Weights of a small encoder-decoder image transcriber: encoder patch size 8.
Rows from block 14 of the image encoder of a small encoder-decoder image transcriber, named by matrix and row number. Each number is 128 + 32 x the weight over its row's rms, rounded and kept within 0 to 255. All counts start at 0. Numbers have three digits each. After the name is the row's rms in percent of the matrix's.
Before each channel's rows are labels from the 100 images, of 14976, where the channel reaches its highest value: "place" is the part of the image that holds the peak; "top examples" is what is common among them. Only what is clearly more common there than usual is listed. The data: numbers of one to four digits printed on busy colour backdrops.
# pw: pointwise conv (encoder.blocks.14.pw.weight, 256x256x1x1), inputs 128-255

place: bottom centre
top examples: length: two; first digit: 8; first digit: 6
pw.64 100:128128128128165082128118128128134128128128128049128032128128128128128128128191128128128128128242128128128035197128128114089183128179128169172171070128128128128161128128128128128128128128118128025128128128128128128128104064067128128128128128128128248128128128128128128128128128128193128128128128128128128128128128128128128128128128128221128205110065128089128231054128099128128181128128

place: bottom right
top examples: length: one
pw.231 106:128128128128128128077128128128128060128054177128128128128128128162028128128128192128128155128064128128042134146128128128081128128128128128128045128179128156128128128128128130128128042128128128128128128128128128025169128154128128056128168034128128128069128128048170128128128128128128129128128159128128128128128128079093128128105128128128026128128189128128128195067128128059128128087128

place: bottom left; bottom centre
top examples: length: two
pw.143 112:101128128128128152128128128185128128128128128128128128128128128128070128150128183097209128128128128128128128128147148128128128128128085141128083128128212128128128128128128128128128128128128210128128128128128121128155128128128109160190017128089128128128128111128165128128128227128147128128128128128128128128128128152128128128162128216159128128128106128128128145128128097128209128128128

place: bottom centre
top examples: length: one
pw.146 099:128214141128128121128128080138128128128128128128150128128095128128128128128128182128128186128128128042128128209196128128128128081128138128128128128200191128128128128128131128094088128128196173128174128128128128128151128152128128128128128165128128056128128128128167128128128128128128128128128128128128128191108128128075206059128128081128128128128050128128128098128128128172128128128128

place: bottom centre
top examples: length: four; bold
pw.56 112:076181128188128128165128128128182128128128128128097049128128128179128048128069128128128128128128128070128142128128150128154029116128128128128128128090128167128140144128070128128128128128175128128002083131128128128128045128075128128097128128128128128152128128128128128128045128066128128128175068128128128064196124128087128059167103063142128128128128128128097071128128128162128128128128

place: bottom right
top examples: black ink
pw.219 105:128143128159125196128128128128128037128128128128128128128128128128128128102252128142128128000128160128128128173128128132128036128163199059128128128128128073192075167092128034128128128128161128179128150072128128128128128128128128081164128099128128194128128128105128128128128128128128128128170128221128178128128128128128124128057128085128128128128128128147128148128168128109025128112128

place: bottom centre
top examples: length: four; bold
pw.214 107:128128128153093128128128059105128228105073128128128051128128128150128128053128128128138128128128128128128116217109128128128128128128128163063128128181128088194128053128128128161128128128128060128192128128128128128152128128152128128128128128128128159128128128086128128128041128128089128087057128128112023128128128222128128184128128128128081128128128192128128128128205128128128255128083

place: centre
top examples: length: two; first digit: 1; last digit: 0; black ink
pw.177 108:128128128128128128128128149128067128128128091053078128189128128176128128128128128128128128017189128186128086128041076128128128128145128128128128128177128202128128152128077128063128185128128128128128101220128128128128128128128128128062190128128128128076128100091128128128128128123073128128128128113128011128128175128139128128128128153128139128128099128128128084128132188128073128070128

place: centre
top examples: length: two; first digit: 1; last digit: 0
pw.118 115:076128060128128128128128128151128128128128128173101128128070128128045199128133128128068128128131128128128128128128128128128128041056079142168016128091128128128128128128143128128128046128128140188140128099128128128057128128128128128128050128185128192061095085128197128128128217128128128128128030128128128128128098084128128128128128128128128128220128128128036078166128128128075128110128

place: middle left; top left
top examples: length: four; the digit 8; the digit 9; the digit 6
pw.168 098:128128128128128128128128128060057064128128128128128128128128048128128128118153128128128128128128128128128128128128128128128128183128120128251128128189128128128128128128216128128128128153037128128128061224128128128128128128039128106128128128128128128128168128225128189128128128128128128049128128128128128128172073128203159128128128128128179128128128128128128128128128163128128167128128

place: top centre
top examples: length: four; bold; the digit 6
pw.131 098:128118128128170128128128128072097128128128096128128128218128182116128128128128075128128060128128128128049128075128103128128070134128204128128030128128128075128028128128128128128128128128128154128128128128128128128083128139128128128128128128218128112128128128128128092098128128128128174090128128098128128128128128128068128128128128114128128128128068128128128128128128128128205128064128

place: top centre
top examples: length: one; first digit: 6; last digit: 6; first digit: 0
pw.182 095:128128128128128128128128053128037128128128060128128128128128128128128174065128090062128128128128128128128128081128128128128128128072109176154128128128094128128069128128089128128128128153128128128128128117128128128128128128128128199128128128128128175193156128209128128128157128128220158128128084128128128128069128128152128128128178128072199128128128128128128128128128128128128119128128

place: bottom centre; bottom left
top examples: length: two
pw.85 112:128080128055177128128095204128128210158128128128128074128128128154128128160128156128128075073128185128128128139147198128128176128128128128128182128128076128128215128204128173128128128128128162128255128128131166191128098128053128128128183089049063178077128102128128163128128061128182068128128128128074128128111190128128128128174182128015130159128154128128128128128089098128128128094128

place: bottom right
top examples: length: four; the digit 0; the digit 9
pw.237 115:162121128128128110128128128128128128128128082056128128087128128128092128112128128128128128128075073096128128173038128128112128128128128128053113128134188128128128128152096128079128188128128128224128128128101194128161128128128128128128128128171214195075128079160128128128175124199194128068128128128128128128128128128128048097128128128128086128133128128128128128128237107128128128128087

place: bottom left
top examples: length: one; last digit: 6; first digit: 6
pw.227 119:128128128128128098128152128128128128128128128225128245124128090151040128128128072128128226092128068128128128128180128128128128128128134086128175075128128128128128128128063135128128128128183128079128086057040009157128128128073128128128128128128128120128128128128171128091046128128128128123146128128128137130128128082128177128128128128128087128128128062128112128128128067128128128052128

place: bottom right
top examples: length: four; the digit 0; the digit 6; the digit 8
pw.211 099:176090128187128108091128128128128128128056128128128128128128187128128128128128054128128128128128128141128080128128128128089128128128128075128128182128128128128128128128255128087165128128128128128128128255147128093128128128128105128150084128085128093128128128179046128128128128128169142109128069128128128029106128210128128128128166128128099152154128183128128128095128176212082128128128

place: bottom right
top examples: length: two; bold
pw.79 089:128165128128128128182134042128128128128128128128128128128128128128128128098128128128128128128128097128128086128128128128128128128128128128128174128128128128128128128128128128107128128075128128128128128051105128150153091128128160128128128081093128128128128154128128131128128088128128087128128128128128128108128128128128128128146074106128128102184223128128145128128255082089128106062090

place: bottom right
top examples: length: two
pw.138 084:128128128155128128052155194128128146216128128218128128128128128128128128215224128128128128128080128128128128177128128128128128128255128128096127167128037128135128128128111128065128128128128035128128128128128128128128128128128128128154093128128128180128128179128128128128128128128049128138073128128128128040093061128128092128128128128098128128115128128128088128128128101128128128128128

place: bottom left
top examples: length: two
pw.215 096:084161170128128128128128128067128128128066128128128128128128128128128128192128128128128128128128128128128128128047128096146103128128213100128128128128128172128161128128128137128128128128128128128128128128128211128128052102128209128144128128167045128128000158128091128128139128143128163128128128128128128170128128128128128094128128128128211128190128128128128223128128177090128128076128

place: top centre; top right
top examples: length: one; first digit: 6; last digit: 6
pw.238 111:154128128148208034128128128128128128198128106128065128128128197128128128105128128062128131186128128128128128094128128081128128194128128050128128128128128128128128128045128128128197128128000128067128128086128128128128128157128128128128128128128128128166173128128128128127128251128128128128128124128156128128128128073128055162128170128128049128128187128128128173128170128128059100099128

place: top centre
top examples: length: four; the digit 8; the digit 0; the digit 9
pw.76 104:088143162150128128128104216128128073128128128128128128128128128128189128050149128128190128165128128205178057128128128224128128128128128128128128128128079128128148128128128128128128128128072012102128071108128128128128128128128145059128078044128088187128128128128128182128128128128128178128099119128128128099174128128128063128036128128128178128128191210128068128128128128065128128180128

place: centre
top examples: length: three
pw.222 107:071128128128128128128128098128128005152128128130128128109182128096128128128094128128228128128128128128164128128087128128163097128128128076128128128165128128128128128128128128128128128092128128128128128210128128210128128128128128128190076004128128128057128128128043128128040128128128024152174128128128128063128128128128128119128164128128128128128128128128128128065128128128128128094128

place: top left
top examples: length: four; bold; the digit 8; the digit 0
pw.59 110:128082128128128128128096135128067128128128128128128128030128128128204128128128128107128128128128128128128132128128128127209128018128128128128128067128128163128046128128128128128128128128175078134181128128128164178073185128128165168155128128128128203128128128217128128128128128208128128128202128128204128128128128157108128128103128128128209142128128128128161128084128128096128128128128

place: middle left
top examples: length: four
pw.127 083:128205128218168128128194128128220128078128128093128128128165128181128128128128128128128128128128128128128066063128128128128128128128089128189128039128128137128128058128128128128097128128128095128176128128099052128128128162128128128128128128128131128128128128128128128183255128128144041128128128128056088158152128128128162128128128128128128128128178128128128128128128128128128128066128

place: bottom left; top left
top examples: length: four; the digit 9; the digit 8; the digit 0
pw.117 100:134128128044128128128128128128128094115128128128126128187128128128099128128212255128128128128128098128128128128128128128128128128128128128060128128128223168128128128176128128128128128128128128128128128128045169128101221128128128128128128128128128115128128128128156128128128128103128128128114128128128255128128178128239128103128128084128058173128128128128161128128128128128128066128128

place: centre
top examples: length: one; last digit: 3; first digit: 3; first digit: 4
pw.21 106:128128191109128128128128128058128189070128128128168128128110128128128128128128106128128178128128128128128128128128128060128128097128099128128179128157141128137238107128128128210128086128116128128128163128128128108128204128128128128128128128128067128179128128128128128128192128128128128128217191128226107128067128128083128128128036128128128128090128128128128168128128128128128128162128

place: bottom centre
top examples: length: two; first digit: 8
pw.36 100:128137095154128128128128128128128128061128128128128128128128128128128128128128067128128128050128128128128128128175109128128113128128128095097042172128149128128128128128251128128128128092170128128128128128128128174128052128128128089128128128128128186145213128066128128128128128128128128128128128128128190128184128201128128111098128175128076128128057128128128128128128128128189101128191

place: top centre
top examples: length: four; bold; the digit 0; the digit 8
pw.185 095:153128068128255128195128128007128128079128128204128128128109128128194128128128128128128128128128128128192146193128119128128152159128219136082138128128128063128128128128128059056128128128128115113073203092090128128128128128128128128131096128128090128128128128190128128128128128128077128128128102128128075128128102128128119128128190128075128128128128069204128162128128089128173095213083

place: top centre
top examples: length: four; the digit 8; the digit 0; the digit 9
pw.225 107:128128128103128066128128128128069128128128128227128128128072128173155128128128128128128168189071128128092128128153189128128128128128128086158128107128036128128128128184128128198128128176061128128128128094128128128128082128078127128127128128128128128151128128128128068128128176128128201128202128128128128128128128128128128119128128128052125128128174128100128120128128083128213128128128

place: top right
top examples: length: one; the digit 1; first digit: 1; last digit: 1
pw.15 099:142128131128128187128128128128128164128128054128134059128128128190088128128128182128153248128128126128210128190128128221128159090187060128128128128169165128128093128128054247128158128128128136128128075128128128128128128128128219128128128069128208128128128041128128186128128128128128128128128181161128053128128128149078128185128178128128128178128128128128128122085178128128128128128128

place: top right
top examples: length: four; the digit 8; the digit 0; the digit 9
pw.94 100:128128128128255139128128128128128128128128128128128128128082128128128128128128097248128128128128128128128167128128128128104128093128128154128196161097128128144231064178128128128128128128128128190157133158128128073128128128123128128163063128128101081128128128186113058128105128106128228086107128152128055128128191143047128075128128128128193128128128128166166117187128128062128104128181

place: bottom right
top examples: length: three; bold
pw.220 094:095070128128128128072217099128128128141128128128202128105128128068153058128129128165128146128128128128128128146128128148128128230128128128128128161128161128128249128128128128128128128137128128128080115128128128128128128128128066128127128128110139128128128084101128128128067128067128123060128128128128193181128128128128165133094068072128128128088128128128065061182077100128128128128128

place: top left
top examples: length: four; the digit 8; the digit 9; the digit 0
pw.125 093:128128101062128128128128082169193128128128088043128128173128134128128101128128128166128128128095128128128128128128128081128128174079157128128128188207189128128128128192024112128128128155128128192128128128077128124128098128128122128128128128128128080128128128128128128128128070077171066128128179128128128171128204070143128128128128128128128128128192128128209128128077089128128149174128

place: centre
top examples: length: four; bold; the digit 9; the digit 6
pw.236 098:063128179181128128128186128128154128128128135128128128128172128133128218128128128128128128128128253128128128128128200133128128128128183128128128128128128128128091128166128128128128128128128128128128128128089128128078150128128128128128087128025128128128128128093128200064128128193128128128128157128128128128128206124128057128128128128054128128128128128128128128128049128072162042128094

place: bottom centre; bottom right
top examples: length: four; bold; the digit 9; the digit 8
pw.45 104:128128128128128128128170248128127128128128176128068128128128128208128128042088128189128128099128039128128128128036157128066104128128128128085128152081128128128128078128128081228128128128128128093225128128128128089128177128128128128128128255128128128128128128128128128128128217128128129128128128028128128128128055128128128128128151128128128128128106128128098128128128128128128128100191

place: middle left
top examples: length: four; white ink
pw.233 117:116128128128026128128128128080128128128128128168128128128128128152128128128128128164128094218164193128128128128128128128061128180128128128128128178087142063101128128128128128128095179128128128128141128150128128128225063128128128210070096128128128128128237128124109173128128231066128128169229066128128128071128128106128128130101128128183128128128128040128186128128162128085128211057128

place: top left; top centre
top examples: length: two; first digit: 0; first digit: 6
pw.7 099:128169128128192128128194128128128099160128064128128128128200128128128118128208128128128128128083145082115088128128128128064128068128128128128128128128128154128128128128067128173128148188128131128128092128128128133128128128128128128128128128128156128128128128128128128128168128040128128128092128101128128128101128086128224128128128128128080128186085128128128128128027151125128128128128

place: bottom right
top examples: length: two; last digit: 1; last digit: 7; first digit: 5
pw.22 077:165080128128128077128128128128000128142128128128128052128128128128128162128128199128128048128128128059128128063128255109078128128152128128128128128128128180128128128128104128128128128128161128128128128128087128242128128128211128128128128108177128128128128128128128128128128128128128128128128067128128128092128128128128157178128128128101170128083128059128128248052128128128128083126128

place: centre
top examples: length: one; the digit 1; last digit: 1; first digit: 1
pw.58 091:128128128128090098128128128128128128128128128128128005128128128071128140128128128156128211128128128128167128128128128128060128128128128128128128118206128128128128137128071128128065128128128128128230127128128128128128128128128128186128128128128128075114128128175128035128128128123001128128128128128128128210128128128128057128128119128113128128044180096109167128124128128128128128128128

place: centre
top examples: length: four; the digit 8; the digit 0; the digit 9
pw.3 113:128128128128128074128196128128128064156127128177128128161064128128128128129255200128187128178128146128176128087128128091128128128128128065128128108128110128128095128128128128128128128095128128128092080128128193084099097128128128128128087181128128128128128128128128128128128128064128159128069128073175128128128128128128128128128128128128128088128128128154091128114172128046128098128128

place: top centre
top examples: length: four; the digit 8; the digit 6; the digit 9
pw.202 086:173128128128222128189128193128128128128128128128128128128128102197128128128128128128128128000128128128128128083128128128107128128128128128128128128253128128128077128128030128211072128128128128128128128128128128128128128128128186128128128128128128128128128128097128128128128171128128128128128128145239128128189128088128204128128128128064128128128128128138128195128128128128128128069128

place: top left
top examples: length: four; the digit 9; the digit 8
pw.134 117:128122062128128128128128128092128128178128128128128142155128159128063128195128097216128128128193064183142235149096128128128128128128128026174070128128128128066128128128128062128128128104175128128113150092103128157000128083128128128128128179128128128128193021128128128128152128128096128128000128128181128128097128128128144128128128165128147128128128128128128128128128128128124128128128

place: middle left; centre
top examples: length: one
pw.33 107:128099174128128128207128128128128128128128128128128128128128128128128128128128128128128128128171128150139128077128128128128058128055128128120128128189128128187128128128087004128128077128128128128128128128128106103128128059033052174128087170128128162128128128128080166128128044128111068128216153128128128128104161142128128128128128128128128128128128128084128128128133128128128128128128

place: top centre; middle right
top examples: length: four; first digit: 1
pw.40 092:220128128100092128128128128128128146128071128221128042128099136088128128074128160118128145128128128128128188239128128128128128128128128157128128128182128128128128128128128163128128128128128128128128128128128128128128128128165128128128128128109128128128128028128128128128128068128128128128128128128128128128128128128128128070128144128097189128128143054132128128128128128128128128084128

place: bottom right; bottom left
top examples: length: three
pw.181 112:128086128128058128019227111128128128185098118128143064128081193077094128128128061128128128084067034128128167128177128128128095128097065128193148128128128128128107128128094128128128128100128128128128128068128128056128128170128067128128128128216078128128128193128147128128128099063128128128128128128116128128128128128218128128128183128128156128128120128128128163128104128128128128128128

place: bottom centre; bottom left
top examples: length: four; bold; on a plate; the digit 9
pw.115 100:128128128174128163143128128128128128128081216128128128128128128188128128128128128108128128128128128117128128128083128018128128128128128128128167128128128128128167128128152128128193152128057128057128086128128114128175128128128112128171025255128073128128128128128128128128128076081128087128128128128128128210128128128128128128128074128163128128128128128128128092128128128128062177128128

place: bottom right
top examples: length: four; the digit 0; white ink
pw.41 105:128128128128128162128128128090189048126128177079128128128087216128128128128128085128128128128128128068051128075128128128128128128069128128128128128080128128128128128128128103128255128128021123057128101197128128153128128158115128128128128128128128128128124093128032061128128128128128128142128061063128128128128128166128237128128107003143128128128062128127128128034128128128128128128128

place: centre
top examples: length: four; bold; the digit 0; the digit 8
pw.52 100:128128128161094128102128077128128128088170128186128128128128110128128128128128128128128099128128105110053143128128128128129028128128128128128067128128081128128155128128128128128128128128148150142128092082128128175128255128197166128128234128080128128075128128128128101081111128128128161128031116082095128127128059128128094128128128128050128099128128128128128128128128128075128157128128

place: bottom centre
top examples: length: two; first digit: 6; first digit: 8
pw.73 096:128066173128049084128128128128111128128041128095128128128128128194128128102128119146193128128208065128128128128128085162128163128128164128128090128128128128100128170200238128208128095069087128128128240128086128128128128108128128128128128203061128128128124128128128135128067128128128147128213128128128128128065128187128029223100128128128185128128128148128089128094128128163128128128128

place: bottom centre; centre
top examples: length: four; the digit 9; the digit 8
pw.119 110:128128128128128128058187128128052128104128128128128084193128128120128128142128128128128155128128211128114128128128128128202196146128128128128206128128128191128128128128140128168131128128128128184127213128065128128201128128128150128226123096128128131125173128081161225128128128128128167065067128128128128128128128128228165128098128128128128166066128128128043070128189128128128128042128

place: middle left; bottom left
top examples: length: three; bold; black ink
pw.163 071:065128128128128128064128128093128128162128128047128128128128128128128128128128154128128166128128128128128128128128208128128076128128184128128128128128128128197158128111175128128128074128128128128128128128128128010128087099128128106128128128128128128128128073128128128128128128128128076128060128128128128128128128128128128128200128128194166128128128128188106128128128128128044128128128

place: bottom left
top examples: length: two
pw.35 101:128128128128078128128187128128128128088128128128114128128128128045126128136128128128128151045128128128128128128128128128128128128128078064212057128237128128176111128093128128065128084163128171128128128128128128077128128128089102128060128128222128128128146128128128128128126128086128128128128128128070214065128139128128125128118128128153128027128128128116128128128000128102128128128128

place: top centre; centre
top examples: length: four; the digit 0; the digit 6; black ink
pw.46 106:128218128128128079128050128128138128128128128128216200128092128128128128128189128152128198128218128128128128128128128128128128128097255128128128128174128128128074128128128128128128128105128128128119128219128186201128128084144168062171128128128128168052128128064106107128128128128128128128128128128128128198151128128128048128128205128128128163128128201128128128095108128128128128128128

place: middle left
top examples: length: four; bold
pw.106 103:128128192128128118128128128128113128166072255113128128128107128128185074128128175128128128152128145142128128128128063128128139128128150128128128101128077128128128128128128217097128128128143052128201213128081128140128128128128128128094128128128178148128028051081181128085123128090128178128128088128102128080128128128128128128128128128128128128128128128128128128128128128128128128128128

place: middle right
top examples: length: four; the digit 0; the digit 8; the digit 6
pw.111 102:128128202245128128050128128128142185101128128236128128128091128128080128128090128128155128128103114084128094192128059224128128217128109187128128099128128128075255074128128128170128128128128128128128128128128128128128128026128081128128114128061093128077092098128128128128128071128128134175128193128128128128128128128128128128128128128128128128127128096128128128128128128128128170203128

place: top right; middle right
top examples: length: four; bold; the digit 0; white ink
pw.122 101:113128128128128128180128135128128181128128128184091128128128128128130089128128098128128128128128144128128069128128217161219128128128025153128128128128128128084128165128128061128128167089128128128128051128200128128255197128128128128128128128128193160068066066178186128128128059128128128128128140101086121128128128128128128026128128128128158128128128128128128128101128128128128141128128

place: middle right
top examples: length: one; first digit: 3; last digit: 3
pw.251 114:146152128128128135156128128128128178128128128128173014128128128128128128187128128139128222020128128128128128225128128128128128128128128098128128128128128128128080128128128128095128073128175128128128075123128216186076128128128069128128156184128128128128128128124128050084135128128128128107195084128128128128128204186128097207128066128128128128128128128128128176128128128128133128128173

place: top centre
top examples: length: four; the digit 0; the digit 6; the digit 8
pw.217 099:128128122128128128160158128182128128094128090128128072099128128128128128119128128128128128056128176149071176128128150128128128030161220128128128128128128128128128128128128128128070128160128124128128145128128128105128128255128128128128084128094128128175128128128147081104128184128095128128051128128128060128128128128128128128128128183074220099128128128216174128066055128180128128128128

place: bottom right; top right
top examples: length: four; bold; the digit 8; the digit 0
pw.121 092:128128128128128128199128128128073128128128196128128128160128096128128107146128077128203128129128128006128128128128128165128128128128201128081128128128080072132128134128128128086128128091128128128128128089128108183114128128128128128128135128128113128128128163128182142128231128128128128128140128128128128128128128128128128128071128094128128255128128128128128183128085128128128128172128

place: bottom centre
top examples: length: two; first digit: 8
pw.120 103:173128128128120128115128128128128147128128128128128128128084128128128128128118128091128128128101128155128128128062204128151176071128128128155128128128150128172163128128128128147102128013169176128128076128128183212128128128128190128128162095128128128128128229097164128128128101128139255128000154083072077128128128128128128128128128089128079166128128128087193128128152128128128128128154

place: top left
top examples: length: four; bold; the digit 8
pw.116 101:128128128128128110022128128128128128128083208030128128203128128128077128128128128029128128128128162056128253181128128128149053000128128128166128219096128128128128092128128128128108128128137128128128128145128069128128128128195128128128128128128128113075128128118128069233185128128128157128076072128167128128128128101128128128149128164128128128128128178182158128065128128128097128128128

place: top centre; top right
top examples: length: four; the digit 0; the digit 8; the digit 6
pw.212 107:128128128128128128128128084128128128128128176155074128128128145128128128128041128128128128145128128255128128128128128104051128164128025176128128128051128157128128095128175128128128128128172128128255128128098128128128128044128128128128128128128128091055128128128128128128189083128167097128128128043175128128128128130128128128128128128106128180128167048128128128128188128128128128128128

place: bottom centre
top examples: length: four; bold; on a plate; the digit 8
pw.165 101:101166128128128168128128128128128128128128128140128101128128128128097064128128068128128128128128128128150128128128128128128128128128128128128128227128105169083128128128128128128147128128128128052128128128128128221128128128128128128128189128128128128128128128036128128128128128128128128128128166109148114128073128128195084128161062128128128128128164128128073128208160128128128194105128

place: bottom right; top right
top examples: length: four; the digit 6; the digit 0; the digit 8
pw.1 109:128128109128128128128128128128085128128034050128128128208128061054162127128128128128187115128128128128083128128191128107128128128128177158128128091191128107128255128128128128128166128128128128128128128128128128128128128128128128075034128228192128128128088185128128128128061128128128128126128128128128128102128128111128128128128128128128178180086090128128128212123175128128057187128128

place: top left
top examples: length: one; first digit: 5; last digit: 5
pw.156 100:128128128128000128128128128092128128128058179128128208128128128128128128140128128128128128108128128128080128080026128128128128128128128128128128128128128128128128050171128128128128011128128128128151128187128128128128128214128128179128128128128185128128128106128128071128060118128128128128068128152128128128128128128128128041128128128097094128208124024128173128128128128128128128128165

place: middle left
top examples: length: four; the digit 8; white ink
pw.216 110:116128128128064128186128169186223128128128128128128128128128131128128128128128128128128128128128175128048200128128128142181128083156218128128128128128243128128128128128018128128128081128128128152116060128128171064128128193128128128128128098128128209052128128128128181081128128117128128128128128069128178128128201128128128128164128153128128128128128128128172128128128128092128070105211

place: bottom centre
top examples: length: four; bold; the digit 4
pw.66 101:128128100100128128166166128225128128128128128128128128212128128193050128154168131128057128159128084128128128128128128128128128128128098155083128140128128128128128128128195114128128081128099039081046128151074047128128128128128128128089128128128128128189128118128128073079167128194128206088128128128128128128128033032128128128128128128154128128145080128150128128108128128080128128128128